From a checkpoint of a small contrastive audio-text model: encoder depths [18], muon at rate 0.0059.
Rows from block 7 of the audio encoder of a small contrastive audio-text model, named by matrix and row number. Each number is 128 + 32 x the weight over its row's rms, rounded and kept within 0 to 255. All counts start at 0.
Before each channel's rows are labels from the 100 clips, of 14848, where the channel reaches its highest value: "lies over" is the class under the peak; "top examples" is what is common among them. Only what is clearly more common there than usual is listed. The data: single English nouns, adjectives and verbs, spoken by a formant synthesiser in many voices. In brackets: how many of the 100.
# conv: pointwise conv (encoder.blocks.7.conv.weight, 192x192x1), inputs 96-191

lies over: /ɹ/ (78)
top examples: /ɹ/ (80); /n/ (48)
conv.57 [118 127  99  82 126 119 146  78  70 136 125 169  98 193 125 111 138 132 133 120 174 148 141 116 100 147  78 166  88 146 114 136  88 136 137 107 149  98 133 121 148 149  51 109  95 139 164 127 126  56 156  87  43 149 140 113 115 119 214 122 110  88 124  84 152  92 184  71 184 155 122  95 137 181 113 162 147 106 113 139  99 123 134 134  66  96 121  96  74  95 105 128  90 217 162  85]

lies over: /ɹ/ (61)
top examples: /ɹ/ (72); /n/ (43); /eɪ/ (29); /ɛ/ (25)
conv.100 [115 101 130 130 153 148 156 125 119 100 115 129 135 192  95  68 135 151 122  95 169 123 115 102 187 163 126 176 101  77 134  78  95 113 113 110 110 132 129 170 109  80 121 130 125 163  86 137 113 132 128 100 162  90 100 175 127 117 146 166 101 130  66 138 115 134 142 121 139  85 102 185 168 172 159 107 189  93  99 118 120 136  89 167 128  99 153 134 166 125 134 138  95 155  99 154]

lies over: /p/ (31)
top examples: /p/ (39); /dʒ/ (31); /m/ (26)
conv.151 [109 135 170 150  88  61 148 132  87 106 104 113 176 136 132 149 133  74 131 100 148 116 111 115 113 142 153 127 144 129 181 161  83  68 170  98 102 101 118  97 226  80 113 128 104 105 150 103 139 106 156 129  59 103 150 117 120  95 124 156  61  66 125 200 117 145 107 168 119 160 125 144  93 131 122 121  95 121  87  91 153  94  86 117 178 138 135  40 127 102 108 158 115 115 178 139]

lies over: /ɹ/ (42)
top examples: clipping (33); /ɛ/ (31)
conv.32 [159 151  72 118 106 185 125 140 163 132  84 102 181 178 150 127 127 141 127 136 202 132 162 115 205 107 148 144 135 117 144  68 149  90 126 145 109 146 172 125  69 151 104 129 150  66  83 109 138 162 175 142 161 134 124  76 105  72 190 158  89 195 152 169 145 200 167 128 117 163 130 130 116 227 114 129 112 177  87 128 142 139  93  99 140 137 175 172  94 136 123 160 179 122 129 118]

lies over: /s/ (31)
top examples: /s/ (59); /ɪ/ (48); /ɝ/ (36); clipping (31)
conv.122 [114 178  71 140 118 109 151 105 184  40 131 128 156 143 165 126 132 127 144 138 123 103 138 154  73 128 139 143 158 140  97 188 135 148  87 130  68 163 119 151 103 116 104 109 164 112 114  99  98  93 103 135 101 112 123 185 150 103 149 117  81  82 131 141  76 183 113 154 157 175 117 103 134 133 190 125 118 150 119 108 149 133 146 117  95 178 129 102 166 111 115 121 135 191 122 160]

lies over: /t/ (83)
top examples: /t/ (84); /eɪ/ (37); clipping (25)
conv.166 [131 156 127  94  85 104 152 134 125 130 155 125 133 148 136 130 111 106 166 124  78 160 103 153 144 133  74  75 127 130 157 112 138 132 153 142 132  78 129  92 151  91 127 114  88 117 138  97 168 104 110 137 134  71 235  78  82  73 145  79 136 131  79 111 138 182 116  96 105 127 135 142 122 116  95 194 102 113 109 153 179 125 117 102 186 106  95  96 110 132 112  94  95 132 109 133]

lies over: /s/ (41)
top examples: /s/ (48); /ə/ (32); /f/ (29); word: forest (28)
conv.157 [126 130  39 159 126  82 103 103 180 182 156  86 104  81 111 134  58  95  97 178 156  98 125 147  84 118 131 174 176 140 112 123 112  87 106 138  99 168 140 106  67 119 142 151 110  96 117 201 138 147 117 127 111 153  92 133  48 145 129 108 160 188  71 126 132 153 118 146 137 110  98 101 145 118 132 111 143 151 152 115 103 147 147 107 130 101  86 162 170  36  90  81 194 197  95 147]

lies over: /k/ (73); /g/ (25)
top examples: /k/ (74); clipping (36); pink noise (33); /g/ (25)
conv.67 [210 108  65 197 152  80 136 118 147 170  81 200 157 168  81  81  78 181 115 141 144  85 177 143 146 212 156 137 121 138 178  94 158 133 107 199 116 165 127 150  80 118 149 116 135 135 128 138 156 118 136 134 112 113 147 152  84 152  81 133 113 167  66 104 134 152  78 141 109 126 191 143 172 119  93 118 104  71 160 149 136 144 140 109 158  83 107 131 136 127 172 117 187 101  97 169]

lies over: /tʃ/ (46); /ʃ/ (33)
top examples: /tʃ/ (46); /ʃ/ (39); /u/ (27); word: shoe (27)
conv.169 [ 77 157 102 218 119 138 127 122 140 155 130  53  85  43 145 159 123 144 133 154  59  99 136 132 104 107  87  68 190 136 175  94 151 111 131 126 175 195 124 133 108  77  80 157 203 128 182 170 110 120 118 161 119 144 113 107  74 122 111 131 124 126 152 139 108 116 104 106 124 138 122 170 176 117 144  66  85 117 120 132 185 163  86  94 143 162 158 144 107 124 126 139 126 131  92 171]

lies over: /s/ (31)
top examples: /æ/ (49); /p/ (33); clipping (27)
conv.23 [136 219  81 153 107 120  71 156 176  91 158  99 154 114 135  96 105 143  55 147 143 113 118 130 138 149 132 138  89 164 149 155 139 101 132 131 113 124 182 161  88 178 132 138  65 127  98 156 121 109  98 145 159 191 146 148 120 137 123 172 173 137 131 120 144 108 118 113 101 114 122  97 152 156 151  74  98 163 123 173 100 124 149  75 152  83  90 129 139  95  74 158 135  79 136 173]

lies over: /k/ (80)
top examples: /k/ (80); clipping (34); pink noise (31); /ɑ/ (28)
conv.153 [145  83 117 136 147 117 137 131 104  66 190 120 184 110 155 114 150  87 139  83 101 121 119 144 205 133 133 167 148 127 140 111 122 154 114 169  64 192 148 142 153 151 113  80 131 143 117 173 105 118 183  84  91 121  94 148 105 126 129 124 115 136  74 114 151 112 136 125  71 165 194 122 133 184  52 151 181 105 141  90 161 145 172 110  63  70  97 115 116 107 125 146 109 107 221 175]

lies over: /eɪ/ (38)
top examples: /t/ (73); /eɪ/ (48); clipping (35); /ə/ (34)
conv.118 [132 142 124 101 105  76 165 121 116  68 121  88 121 108 148 155 195 116 141 153 143  89 126 217  99 135 151 178 119  93 125 117 139 123 165 133 101 161 107 102  92 128 127 101  38 145 138 144 144 150 231 137  96  87 111  94 137 136 101 157  66 161  54 130 128 206 130 109 149  83 114 150 145 125 150  90 138 109 168 102  92  86 114 141  98  54 130 123 150  82  71 150 110  91 106 116]

lies over: /k/ (43)
top examples: clipping (52); /k/ (44); /p/ (27)
conv.46 [148 159 134  88 109 160 135 133 140 135  76  97 154 154 123  87 155 135 119 126  95 132 104 111  90 159  53  99  94 159 132 157 112  63  78 230 150 137 101 126 107 111 123  97 164 182 107 105 115 154 133 117 129  60 149  94 142 154 141 112 132 101 169 121 140 137  96  99  44 128 122 126 156  92 130 121  94 111 178 119 142 104 109 140  95  99  66 151  95 147 188 111 125  88 169 154]

lies over: /tʃ/ (54); /ʃ/ (41)
top examples: /tʃ/ (54); /ʃ/ (42); /aɪ/ (31); clipping (25)
conv.70 [121 103 137  99  60 109 101 134  98  59 148 197 149 175 144 160 121 105 131 136 145 130 122 164 127 158 192 139  71 143 104  62 114 123 129 174 165 187  68 108 140 140  76 146 166 112 131 137 206 166 112 139  85 146 164 113 125 164  69 104 105 119 100 136 119 169  83 117  90 123 155 113 124 107  64 142 157 144 179 205 141 117 166 134 139 123 132  26 138 151 103 128 143 116 129 139]

lies over: /ɹ/ (53)
top examples: /ɹ/ (66); /ɛ/ (39); /h/ (34); /ɔ/ (34)
conv.104 [105 141 180  95 142 132  72 105 111 106 129 104 120 144 144  64 118 137 159  96 111 100  94 163 143 154 115 158  82 164 132 137 158 142 146 157 129 153 171 144 119 152 107  78 109 110  89  87 131 126 162 193 133 155 112 122 192 116 187 159 147  88 128 167 140 105 154 117 148 136  76 176 122 156 158  84 173  80 176 127 125  66 135 125 142 154  67 129 133  59  80 164 164 151 130  88]

lies over: /t/ (45); /d/ (40)
top examples: /t/ (62); clipping (26)
conv.79 [113 202 120 176 105 183 106 118 169 176  96 138 114 145  85 150 120 153 161 171 191 149 152 182 136 166 136 126 137 156 124 132 135 112 122 104 145  92 141  36 163 110 136 136 127 121  40 146 109 176  67 118 120 152 136 129 135 160 167 101 180 175 129 162 134 126 124 184 123 157 160 148 111 107 164 159 200 126  89 112 102 142 147 109  97 119 141 113 104  71 213 121 127 164 113 126]

lies over: /tʃ/ (27); /ʃ/ (26)
top examples: /tʃ/ (27); /ʃ/ (26); clipping (25)
conv.53 [130  94 180 122 189 162 133  97 107 111 151 132 162 121 102 135 143 147  96 101  80 166 158 173 117 201 151 143  97 151  96 119 116 151 180 118 177 152 109 185 128  77 179 152  82 123 111 128 114 128 100 139 113 122 122  96 193 141 127 112 128 166  97 145 102 128 187 132  96 175 126 140  88 129 143 152 132 153 120 103 114 141  91 118 137 138  62 116 135 113 208 192 201 167  81 125]

lies over: /s/ (33)
top examples: voice: child-like voice (58); /s/ (43); /ɝ/ (32); /v/ (28)
conv.2 [ 88  50 103 106 148  94 139 170 127 125 172 146 127 131  67  56 121  63 132 151 102  87  92 201  94 140 107 118 168 140 128 126 116 177 100 124 114  94 173 164 166 131 126  83 125 132 166 105 121 107 121 110 113 166 126 110 122 185  89 119 120 153 137  88 129 136  76 137  98  91 111 157  54 160 158 148 122  87 108  76 126 141  83  94 104 154  88 136 135  99 109 105 121 134 127  82]

lies over: /p/ (57)
top examples: /t/ (60); /p/ (59); clipping (33); /tʃ/ (26)
conv.136 [146 112 111  86 165  81 162 130 107 125 135  97 150 141 147 213  64 145 111 196 100  96 153  97 119 117 171  93 124 137 162 119 135 104 145 184 136 116  82 124 118 172 100 112  68 156 135 169 105  71 104 115 118 118 136  80 134 148 154 155 130 167 127 157 162 118 120 107 110 152  90  85  62 147 171 158 157 120 116 158 151 123 129 164 145 175 111 142 100 113  98 121 132  35 142 179]

lies over: /ɹ/ (67); /ɝ/ (25)
top examples: /ɹ/ (79); /ɝ/ (33)
conv.155 [132 102  84  92 109 174 179 125  67 111 152 181 174  65 128 112 210 136  92  75 107 150 111 177  97  57 152 123  89 121 172 117 107 145 193 119 140 125 191 162 192 160 138 121 137 110 174 153 144 129 219 105 113 146 149  85 112 159 101 129 143 155 139 121 116 103  95 106 122 125 132 165  93 122 140 150 156 109 157 141 119 144 134 158 108 166 195  98 107 110 133 144 137 123 115  97]

lies over: /k/ (61)
top examples: /k/ (64); /ɑ/ (43); clipping (36)
conv.52 [167  97  77 115 128  88 146 116 143 105 131 150 122  90 126 113 138 147 131 101 142 129 141 164 201 240 124 108 191 101 122  84 151 117 117 142  88  91 100  98 184  76 159 204  96 163  58 146  99 126 170 119 164 119 117 103 147 157  76 125  99 174 146 157 144 121 162  84  93 114 155 164 167 114 109 125  69 114 115 127 111 112 140 148 128  67 115 104 118  87 185 196 144 127 126 184]

lies over: /s/ (71)
top examples: /s/ (76); /ɪ/ (52); /ɝ/ (51); word: sister (31)
conv.89 [ 86  93 128 170 129 148  87 122 132 137 113 165 151 124 153 179 128  91 154 166  82 146 154  86 145 181 139 132 170 137 150 142 189 168 123 134 127 239 140 112 155 104  97 126 122 151 181 132 146 118  70 146 144 158 141 110 127 201 144 105 172 107 185 160  89 114 173  96 142 150 178 114 143  81 171 141 132 128  87 176 142 106 169 140 120 131  92  80 103 111 102 161  20 159 133  95]

lies over: /k/ (33)
top examples: /k/ (39); clipping (26)
conv.69 [ 97  68  79 174 104 142 124 144 181 100 134  55 143 144 106 127 177  74 159 119 165 104  82 119 126  87 129 186 182 104 132  74 130 145 152 153  33 134  69 103 124 125 131 185 146  93 143 120 151 165 128 143  86 153 133  96  95  90 133 162 103 163 116  80 154 154 185  77  83 114 156 120  97 119  82 144 124 166 153 115 143 126 128 133 166 116  41 117 101 146 110 203 141 107 114 160]

lies over: /s/ (70)
top examples: /s/ (95); clipping (29); /ɔ/ (27); /eɪ/ (26)
conv.156 [189 132 142 130 104 112 151 181 111 135  79 146 231 174 108 185 164 100  77 126 117 157 101  91 134  80 171 109 150 113 107 104 134 102 132 178 103 152 149  79 141 109 118 107 111  83  74 181  77  99 172 132 137 160  63  97 166  83 169 133 112 154 158 149  89 105 136 144 157  82  95  58 130 116 141 154 132 158 178  93  87 134 176 171 162 164 101 132 139  90  87 161 105 119 138 141]

lies over: /t/ (69); /d/ (26)
top examples: /t/ (72); clipping (42)
conv.109 [117  82 144 131 165 107  99 110 127  70 103 178 113 115 155 144 175 141 122  90 108 114 112  69 101 134  89 164 186 138  94 128  57 167 117  84 159 120 113 232 199 110 109  95 143  87 211 121 105 108 109 106  69 105 185 134 184 108 146 135 154 159 142 107  97  97 135 154 163 131  66 130 151 109  64 129 155 109 117 156 150 114 177  94  96 100  79 158 145 132  75 148 140 105 121 153]